config.yaml
train_examples: 48750
num_classes: 5
norm: "groupnorm"
activation: "leaky_relu"
optimizer: "nadamw"
beta2: 0.98
grad_clip: 0.5
batch_size: 64
Rows from block 10 of a small segmentation model, named by matrix and row number. Each number is 500 + 25 x the weight over its row's rms, rounded and kept within 0 to 999. All counts start at 0. Numbers have three digits each.
After each channel's rows are labels from the 100 images, of 14976, where the channel reaches its highest value: "responds to" is what is common among them. Only what is clearly more common there than usual is listed. The data: simulated stained blood smears. In brackets: how many of the 100.
# conv: 3x3 conv (model.mid.1.conv.weight, 256x256x3x3, standardized in use, each kernel summed), inputs 86-171

conv.93:515509534482524523503455507508515485500483463529512503479522535483470492508485523499514513479505511506525512445502513487518517471526521464529465482511495514537506453512532517557504479490492511523513540499492528539494522470483473525462491486465516466558469483
responds to: no large cell (32)

conv.247:516492544524526526499512508507514490500484494545521491467534533481472498497498523519514512493511509502540509499491519478528506476515534461543474494504490526542496491515529504555505492511489517520515519483516540549514509483485500528473483470465508473567481482
responds to: no large cell (35)

conv.197:482508475524544526476529520527530470537484513529513470507551510488497491487465485510532524495492541509537502517507472477519523482524489465528511499516507448509515523544501517473456495496509458461532486458506488529501495501467482463479444501478499487548486448
responds to: crescents (36); kidney-shaped nucleus (34)

conv.120:494524535505535491526505512510532479536480491498499491527512481470458507487491527490524503471506540509516526496518497484501507455493537458478474475491509516499507474520502510476492464482516505494522497491489515476485500475460471498462477453449525461520457464
responds to: spiky cells (33)

conv.35:472462439516517503452518507514510493515480509513505492458510484511505521492477450504507505510463511484515458519483471490496506527514453520522535517497488476473498545537479514451485512508476485479559462488519450518514472526518535475548496520539480546511542502
responds to: crescents (35)

conv.142:482496476509551521493497525539538489555480494510505470484533484476480512478474474498533523482494544516526511501516483476507525475530484469515485482522524469489516496553480529469466479489495473440561485471492485509495499472475483459478458472465524475534468466
responds to: crescents (35)

conv.72:478505471517557525493516507545521489545483509508515460497551499487491516460484469506520511487486537503526506516508466486509517484513479463514507493512505450503512516546498513476471485506483450451553485463511469522499498502479478438485444483477494493556481459
responds to: crescents (36)

conv.213:514537552483518499530468513513517488514502470510504498520507513476473485501520545500517492490521514521505535463516521501509506462508528454507447457500507519521505417513511510512497464475512507527517536498476523501473534455456473509448488426449532450507452461
responds to: spiky cells (32)

conv.101:479469451524511513462529497502509488505480516516522490459518508508511522494480460505498496519470502479530470517480475494513499531504459519538533519490484486482490539516484500464481519510476489486551473484526464528507467527510539477561486522539479554514551495
responds to: ovals (36)

conv.20:469455449507508490455511495504502486507483508502503486454502480507506517490480445501500490510457505479510459509478468493494496525508452517518525516487478484462488534525473503459478509505466486489543457488518449512505464521507528474548496516533478542505537499
responds to: ovals (33)

conv.160:473484441534527500453527512532518493530497522507516500491517493511497514491477447503515510492469526493534474529495474498504505497516461496513510504499503453459506532551473518432484496498506462469555455492511461510505475508494503474508493497501476502491498487
responds to: lobed nucleus (34)

conv.71:471490497509546501518500513540543473560472507493499474485542485486475506474470494495536516494498544504516509517506471485488527477527503466511514507513505492474509508540481519455485487511476493479540485483512495483510497511480488479491484484482527487552486489
responds to: no large cell (49)

conv.225:472490456512536512466510524537531479546474504514505490486540479488471503482470458495538529484474539519523486518517456486497527483533470462506530517524510474489526533545487531468487491518496476473543475489523459510518485517498498487497499523495544490554498497
responds to: ovals (35)

conv.155:465492461493543515469492525533530476551484498513496490496544492481469493492477462491534530485481540521519489506519462489493529480540477461507515505522521488486528512545484535477494490509499492481538483493514476515509491504492489499484503505484550483564488495
responds to: no large cell (32)

conv.26:475514472498548507478487516532525473538468484514495464515534494474475496469468477491528516465489537508520512483509467467500525461524476468533467470505504467485504471544474519478465469474496464459539506463474468520475504469467457464457469464459492454514454465
responds to: crowded (67)

conv.217:479489476505537519484509521534527483546480502520504488498545496469465499482480474501532538481495541516522495517522482485501529473530489454505514504531521485501530516535494534476486489502506484483532482486510491514504494503488483493473484498479539475570485485
responds to: no large cell (41)

conv.201:483505527514521493517520514514529468533474508500505484495510485469450496486487512495530506468505538516515519523516493482500513454514533447480504495505506515495518506529507518477493472497495501505505499489509519477501505495466463503451484471458531453544456472
responds to: crescents (32)

conv.98:482500535509500474511522498507490461519477495497489489487493484470449470495510517484519504468486529517510506502514494485478512458510521460466481476501496517495507491500503520497510458481500511531490506512496512477478504480468461527457516476452529455532457487
responds to: crescents (32)

conv.128:509515564480531503541464507510520492517501460513485514498500496476476499507537546488513498482520522503492537456505530508501511472509542476517448453495494552521495429513517502548528469481499532537517527515471537503478522455483476533463515444456516462516463488
responds to: spiky cells (36); no large cell (35)

conv.18:483512497502545508496498516528524476535470486510498460516528497469472491464476499485526514468498536507523514487513478468496523460516497465521461464506502469490505471539481511484460463471505465456531502460472487510473501464458460457457455452450495458514452453
responds to: crowded (67)

conv.64:466454459504523496461505510515531489527489506502506501453503472512497528488492441492512501500464519484514465511482480493494506510521452516518521506491483488454493531543477512460484499499468485484558455491510451511504465518508521487530508509525489526511523499
responds to: crescents (37)

conv.28:476456446516526510459518515523524490525484506518504479456527489500500515486483453501520513503467522489528460519485470487495514513524456500520523507504489470472504537538478513455482498498471479474547464478506457518499469514504520474529483505520486525518528489
responds to: crescents (41)

conv.82:479504479530560527478519518532528476534465508523514466506555500488495504480456492517524516502483532503537496524502475471519515492517487466532515507513499473505509517538488513484465500509505471465544497460514488525515483504468499465499451495487504496549497463
responds to: crescents (34); ovals (33); kidney-shaped nucleus (33)

conv.168:501507543499537493540494514530544495539496486507515495514529495478456511481512526492521504468525534498516539486499502490510511456498548475505461473489496517509492472525521493526517473482508519486530498494487535499486502468475470498463487455445523447539458495
responds to: no large cell (55)

conv.25:484507478506545499473501517526520468538473501514505480489535497475462508482474479495531515459481538500530509491498491477502517461531483460532480476499501475483503490558487520472481465477486477489564499482485475525478501473477453487461480476461489457527455470
responds to: lobed nucleus (43)

conv.108:494531537492533491520475519514525482525493475511492491528499501469468506490505533492521499479513531515491528472515509486497520463514522473502450461501506514512501437519495513515489458477516501510518532482466515492475529452456470493448475435448517455503453465
responds to: spiky cells (38)

conv.46:515505547470524500530460503504517492512499463518498514486509507483478512504518532488511497488511513497498520453492524493504512472512534484527455472491483552522485437515526501582516477481484539540526536514476534519486520471488485539468516462469506471524466497
responds to: no large cell (39)

conv.204:475457453512508499459518499505510493505487513507509492455508488516515525493481453502502496516465510480513454513475471494500502534511461529520541523490477480474487543523475502458485516514469485485537460493526455516515466536519542482558504532542471554504547514
responds to: crescents (33)